config = dict(
    noise_aug=0.01,
    mlp_ratio=4,
    layers=8,
    kernel_size=15,
    learning_rate=0.015,
    orthogonalizer='newton_schulz_5',
    batch_size=64,
    epochs=8.0,
    weight_decay=0.01,
)
Rows from block 5 of a small multi-label audio tagger, named by matrix and row number. Rows with one number belong to one neuron. Each number is 128 + 24 x the weight over its row's rms, rounded and kept within 0 to 255. All counts start at 0. Numbers have three digits each.
After each neuron's rows are labels from the 100 clips, of 14976, where the neuron reaches its largest size: "top examples" is what is common among them. Only what is clearly more common there than usual is listed. The data: chords played on synthesised instruments. In brackets: how many of the 100.
# gate: second MLP gate (model.blocks.5.mlp.gate.weight, 640x160), inputs 0-159
# fc1: second MLP up (model.blocks.5.mlp.fc1.weight, 640x160), inputs 0-159
# fc2: second MLP down (model.blocks.5.mlp.fc2.weight, 160x640, transposed), outputs 0-159

gate.6:146117131101173131134127135132127123098149137111127117144122134104145097117119110148157157127135128155153125134128159125161105118116155096131108100158110112135166139159124161130113133149102113100156124119135078133089114084104199100153147084148144155189146099121106115122127094178100172133099143142141112115116089095165112100083148137178129100132139121110089113133155085101082119156142126111129118137111112127129134068117123156119118116110159156107123120151159153104148125148116188
fc1.6:164106108137120127157107120099120119112149105171118174129129107155133136125101167125126092080182158149124127149116151114148126125111146106141125091121123131130117209114146124109126155069088107100139122114131113116141166136178148127164143114109127159070132111153135106126147105139108178126121175114119129120133135117107147114170154134086134125102134107114107139089158125149125115120140141110130139112136116116093128135109099165106081071187102148092108151158164143119127138136148112
fc2.6:149113172127129102135141115081167109148106144136158141183137073127110155122082106120112096112164115135103130144140132143127165138126122168103164155109132132123100109107090091150126118078106148089122110135097133111138136139177101081107124122142130103101141117150102141148164080133165155140113093143091154135108149125107147151126133141150161113076125161131121090150149100129158157159146133134157140140078122074134147160139102158135130119076132127118112099168145130120123143130130153
top examples: quiet level (58); square lead (45)

gate.1:085124101095175137105184170110112092106125121133157158128148152095145137120111138112099172151132146139153118155163127123180145057104136092112173167118078091136146136143080133163083107123157120096123130122123131105167092152132140124146117087166140146120108123116123112122157103131105127120162103142134128139108147101155143157159122184150130111110138147163136148157126096151120151114113100139110158133138107126165148153104090137139122106093127128118134150103132100138105118095111124
fc1.1:167135170113081140113154121159157163123150120122138090090158128132127098134142144103133114122131174100138102149151095113161122143104166155141134060082142173163161161139106102133134121146099080146153116160126130128126100147098114126167089135138139127106142158139164109144098114102124123131131131145121128167154122124121125151070120120109108136090129153098141131144158137148139125118143168140090101120147086140133124110110126103076112132111113076124131090124067175135135114135107113
fc2.1:107140138109118093093118142127083130137124163134123117156149119102133099175135153112100164134097182152181135133177121093079147160165151138149135148064106078158120083119134141131144081131108146110123126146123108119165121126110102153095120143127112155111171158158142149111123138136118122126150132124092133144137162105143102157096115138163134101119123124082136136104163101136151170089099084133123103118105137134150141142101116105108124128182111101106120123137158162088136102140119128
top examples: quiet level (89)

gate.455:156132086107110138117112121102127103088110120134121133140115111076146130125187114160073144117094128117147159128138083130150147099120105098126121136153094076141192119153110139131190125110168125077140095106157171116126147109122090092130113162128140104104151133148156093119130134148121111130158117127155132142140163168132113106121141120126108086107186141108105105126112138121115139131138095161149153104149121128160115134114125116156158125130134107118157146085126105141123105198148147
fc1.455:126087110095117126121139127123118089106111145158114086115087122137115139122150165151078092123104126106132163111115106151119128124158100156116060104143143115122139084164148138117130113072142150139131126102156154131146166114124123160135096113123167084129112147121125138118119123180109112123125142124103107121150143166137136084134148172114128136095156157110099117122150069140142122144162125120112150131125114111115154115141133113105124158173166162142194164120129108146120099139190166
fc2.455:115112161089075134118149148129114126086117196119140094132114135122110151144119118132132126151113086096122145112115136122153157124120082102126104168163137125143146121133149101150128185103159192153067155165101163114144108127122126118158119099181143114139113096134116144110153112144147102123129162102107130137120130152159091140136096117096117119136187138133122085129142135150101123115135138096162132116124122125119124125130191155088116152128148098154155135110085086126125135144143161
top examples: rumble (93); strummed (57)

gate.546:100112123096113156109139189154124096132152102175122085131130106145110136137148124147093169140120106129133082080149163151102128124155176115117135112134130070115122125152120101124189110129113150107196115146160132112147096137119136152088158118104097130140122140143132179097124141122101138167176114111141091086131129141110118133157140140121131126153101136144110164144117112104116151105128101109088165150162101168152089140130138121125102103139164141108122120128116131149098146092147104
fc1.546:134099143142109140102140132111120120123142144108127121154136133127152160107139144117131101107122112154145124153128121105128127112096154140148138121076144145140142154117147180143104139137133106115152184168160126177090108119151105118128099108084120138099095095078132124136110168163120152107125147100104109152124162094173092142099100162132104131130133143138094104121144148124087121121144113180128105112119152083092144117165117132143102154093112155110134086173175128131177072175122126
fc2.546:165126190091143111126152143075096108145142115118145141101155099114167146132069118127123168122118115100091144161132108128137126143134147183117133102136129169109123100154131127111113155156126111108132134169161153137094138100149118149154125097139127097127127079099141134113136140129133144132101120103131137177116150160147076148131121099142093116109141165115133155134163136125130103164119070130158090139140116151108134128121082163142146101182146142113168086161143121078137128131121111
top examples: rumble (79); the note C (69); root: C (31)

gate.54:089144123156117167125067168149091098108120145118113161108129132121171089158123139142108123157106133136127111104134172114098072114123150085127149122140123114083139167132115096111111121105152085153112152132141158165127103152108131152146134102154179159143058124119130153115133158128152168137158134106163148102092164100120121098136143156157103132120142118143155174127148133145096117114110106165140162113120110131092112160110114144117138115147113158095136159081116105137128103132139135
fc1.54:146141119113138110142185124101159127132117104085127115095111169099122132155125148108163159113095134144103117146131146116085163143129130105095147111072111116164126167137116150161151141123123134113129130126147108120129130124154140148100153091115126070147130155164163133136123126084157090161126170139158126161139131087122175119088150131136167118170123150141127120099159124105102125128067117115174097130139095145146136099109107057137112128163127105156103113139094140145108121136152112
fc2.54:130183181104147153148147095137091146171144122129083118172134129126126120145114115101113171121161122106090140132108152079154125136133131118168124121128086112163127152167118143129134136117175159123163143118144117107152153170137147088122094103086094164112135179161129131102104143114115166086120095130093142126141127132132156117109146127104123148142123142129118141133130165086098097096140163108135124115126081110093122104116115130094132100141123144160104096170157129124126128191114126
top examples: block (74); the note C# (60); horn-like (44)

gate.518:115129117127197144114153148106133129099128118175143117147088120126133135123155096161134122200144126166098112141171139115138103107163115078152128145117118117158130096122100111107141140142147131097147097141094131106154127146126115141137123088144108089165131100116129107120117108119147123175121097137145160157119146129138106121093120119158098118104162129137155173122185127129107106164121061139164129096074095135097086116093130149103133102141153103123162139110131124148152130142135167
fc1.518:157106152142088153105118089140124103146130157117155158115143135153107139115114140151162180117098115137164127128102150129109127122138143139109114101123129130152106139132172104148092094126114086180085197100130142120132117140126167105080083137071137178087128139150088171156134140152073119128137134150161095099107105126120135127151122151156108166128101098150111123082128129154095165123123112087135125185144120136136147142102110124126111125130115164106108127138113130101140128139142135
fc2.518:142113146130143146120108124125171133125106136147180128112125120131118130153125108162161183167100123105128145122178125109125122160169125133154099111102120100114090102114123126075077096102142077108113141109138117118125154152122117147141126129140107123172141172175136135162160102154114131153156156089157107146085150139131105134109115180164126076128128119127143140141145146126057178125124066108134118138129131146124120091127127125138111102087126132104100094141101165135136106134107128
top examples: quiet level (68); marimba-like (27)

gate.32:163142140182140131112139152094143150107084094151146139112101128147203099138157141151184129079102136129149147119142090110135109106121120110142159110101131129160133129099097116145153145143100112136121125157106122133108139111088119164132138104111188125151142131135129139131161094138120145127120128122105121079147138126123182145148142133093099109126127097127140129130102154143092113105162176151140174101091110128124081134139111085116128123123166157118105122166130110067109122115084125
fc1.32:140156112134118161122123140153118137077124135141155110136112112129131124072144124157107138133137166088147139104130146139144147154165164156138152142134117140135104129099123147136131111088145156124106124117132107136157136120115149137123121092085138127145136111116094127149149123124148059158116076105111141055086070130140146104116121148157130130124118093174136135152085103129090120171121189127114180105141121096150068151102108122126105153161105139154166137098118140118152153124133111
fc2.32:122134125135137119097138157120168173097088146114143124091095127139119083136138135119111171128141099137124089144128165113118104154166159122128121149129143140098137160057117147136089142161140121166136104132112090091102117114123163126097112120149163128144114099080155112151086132090154124167143111116127127133160146099141110156136096145123104143121158115142144098118143143113089140103108164119079131157117123102088121155084160169156145103101139125078161170126135144137151155125157130
top examples: piano-like (38); power chord (25)

gate.506:138121137115161117094075164141101130085132099126138119110138159140091126139172107098125136136126117139187120125140069134125145128125132154130130114134105075088149121113114092103148140098127102145152139149101115154103146144152128148133101124106098120129118151093098137147129144201136095141153162078145140108140163092153141164143078109149125113106123152112128185114125125156117125115143125162159172117126178110111082140128128104132150147121101166113107089106112120124123148135102172
fc1.506:124106166113101151114085148121114117122115118132160148132142154107140160097171090098141148117132131129126143140118154147154154139100153122099154123101105070100138122131211108092131132145129155128127142153092112150149122151154178147094086081133123133117095184127122159139121140122153128093123144139108136115094139121070103167134077092115161100109157153094123128156151131115122068133128130138103159123142128155126146118117127100095089148144131136131100137110111164128161143129157142
fc2.506:151093134132125113088144125127108123133122154126157134128118120114110106139130126127109141072086116122167103096169149122142169120143111121125128125108093098149141147182166122101150182169131107144180084112139130149136118100124181096125115113092148119129126162197170110115101139119173095092084146110127159092101095139109117119111149115155205120095153135147123144127155137150135111143095112072116131106153138124121137121121108150115121150144095113120111138148129136145144115123147154
top examples: rumble (86); quiet level (81)

gate.369:128145158109123115115142101094149111120098107129091121106094110150142101125164119086117128135083144185133106138147142172179112132121123121157103112131062106083134132163124127117105135094117139098131124150161126123115132133103118145122154098103175124142135105124145129142131119133139147106170184127120187123147084133137101136133134114097139113169159159164152139161145100128126089161105132104147152100092127114127135155151143130144129065162138112150092112118169117154118090157147099
fc1.369:130110122135130175103128146124127119108154138160153097111079137122082158139079109127108140147113126149134100117111118101149162141163129132097077165105173114096128132085183155083155175126128067128138132116176134125088143115143127120119160157127128127143200143122136146161162123101130107129117092101137118127150181109141112185115111138098126098145159102125088116108134135124118110111120123118145155129101130111096136162122133088109100134121117133163139151115110113130130163141109161
fc2.369:112120143162131104166134153153109166136144136128108121159132065111111104126114125144145111155107099148114168120107147138147157159120085140132126122127116151153162129137166166135110107185129147153175116117126110110135112114117083143140097125137125114105166104121112123095113124139160081171092123140124114152136115119137125110141174148094143178134153077147083117154141132114074145141104113111082153171134140128132144168115138190108130069132108121138109111119086102127141125152108134
top examples: piano-like (49); muffled (low-pass) (30)

gate.471:114165114131117129122136157112171110168138124119110150124162135128186126122074135131124149152061172146083073103161174112157125091115104090139153150095102103118155159138132107101107124142132176124150162135117097139135151153097141108103057102116157154145071111133132132111151152143115118111107081109138156150126116131172161121129150104160126131146140166105107119094134128127114148112088135128164090147112126103129124110117129152135119111104140122115134143116149110164131124118118151
fc1.471:141124134131176131133099089141127116148078138145129104109116124123160187115127103132113161153126126123130151126119117128143131117121111106096102137083146128144162122134150148129117104107097072129110102102097142124117142176149096110102118148154080113142122146124121101162164165138150153096139124142120154113106128128114144156135068080108165181095151130146150154119124106128136148185101121172110169130114144103121163082098116149153128097152120154121156153125075157148101133151133165
fc2.471:141165129155164120140096134105106120115093165127108134117154141147096144120098136090072106094104154162121109097150111106115134152098103097110102092120131127108154119153061170127164135122143122140120124099088152140148124146179147106109099184137086142152144161135145166143160158165127130124140120108134126138068144125110135135143112122139135123143152104132111120118102096132115114136145149125154140133121173118161143148141128211103112148171124126097117113129106102099126133115087165
top examples: quiet level (59); white noise (50); muffled (low-pass) (49)

gate.573:114084114140140113131089147140157080151130125143126140074124166135181130092112112121114120159120098152123127113120115168097130150154122110129132102138152165105122090148117123178144092114128126140162162137145124075155109136139166138099141092115127154155089107133132111138087137138150068137161162129116107125139153161118167083129148156124142117117134158150115130103136113159088102141163155149138090143134103127114074127113160140131120101151126093111163135073086105126121136096146150
fc1.573:144154147138104129170136099123120120126108125119123132133141136101140069133155116096117153114167122118118168177142150077127154140127141140082142124077134147094150168089122155176160173143140149112114134118139133131124156123147121171169140121118127118154131144154128179139118144136118112083142111118141163159127087093145115095121071130106119063158116115121097131128129132062157090089091105156123126136120152172114134103092107118135131141122119151101114140148110136130154118150096107
fc2.573:138153138120112109118147127107100094131117116159122117152125104138119083146167118118118142129123111145126155118147146131142119118109116164100152155165105154098125127131182123115161105139142125136120139149196121122128160108150137163132124099057102124171119120109167158129083114136170139103098139105143147095138118106178119098167147160095147161137093109157155104106142150081098116115147123150156182088129149136139101157103110130119135114082136092152142127103140085111146123123157171
top examples: piano-like (54); organ-like (33)

gate.612:135119153148122151139166156138112126091180095121098160123134140142137108172108053129126168142131137126153149127146123126126140108149074132102138127137086124139129141148083086125135158128149125087158138137113160111099125134122147159114117099178143112113136107152133145137109095132139180133110115139127128125140159089079113147126145144113174136157140132124135135131143110146138113125092127123144201108143119124136165132123112100101163107111126066176077094119099099137159107101112155
fc1.612:161143083167136094150113107102169109179139095112113094166101139125104162105115153100160114154128131146134126111128122142147099131151110167107111148117113135141136100173123110145139111104078141131153138116139132113118109112128083102092162135143132134112121091121152091127106091122125141182145148153123149096132149153142074102125118130137132170124138180125098127086091164135147167056128133155143143110112132127135119108139150131121120114154152156162168085118103127080098112132124115
fc2.612:135129159130147109135141128116153110109138096112096082150171157098086149145105116132172126161136109118104135125056088130156106117125093165129112165130145161101141147138133134160126130130132154112134155174136135118112115050171098116086151144124125129143088116120163104116123101160126110146150117115159106127105161133147101140127124119162121170147112130091114121141118150147142126112176047155155142115141089126106091133154130115152121144152130142159101087144115146112112148123153117
top examples: rumble (97); block (85)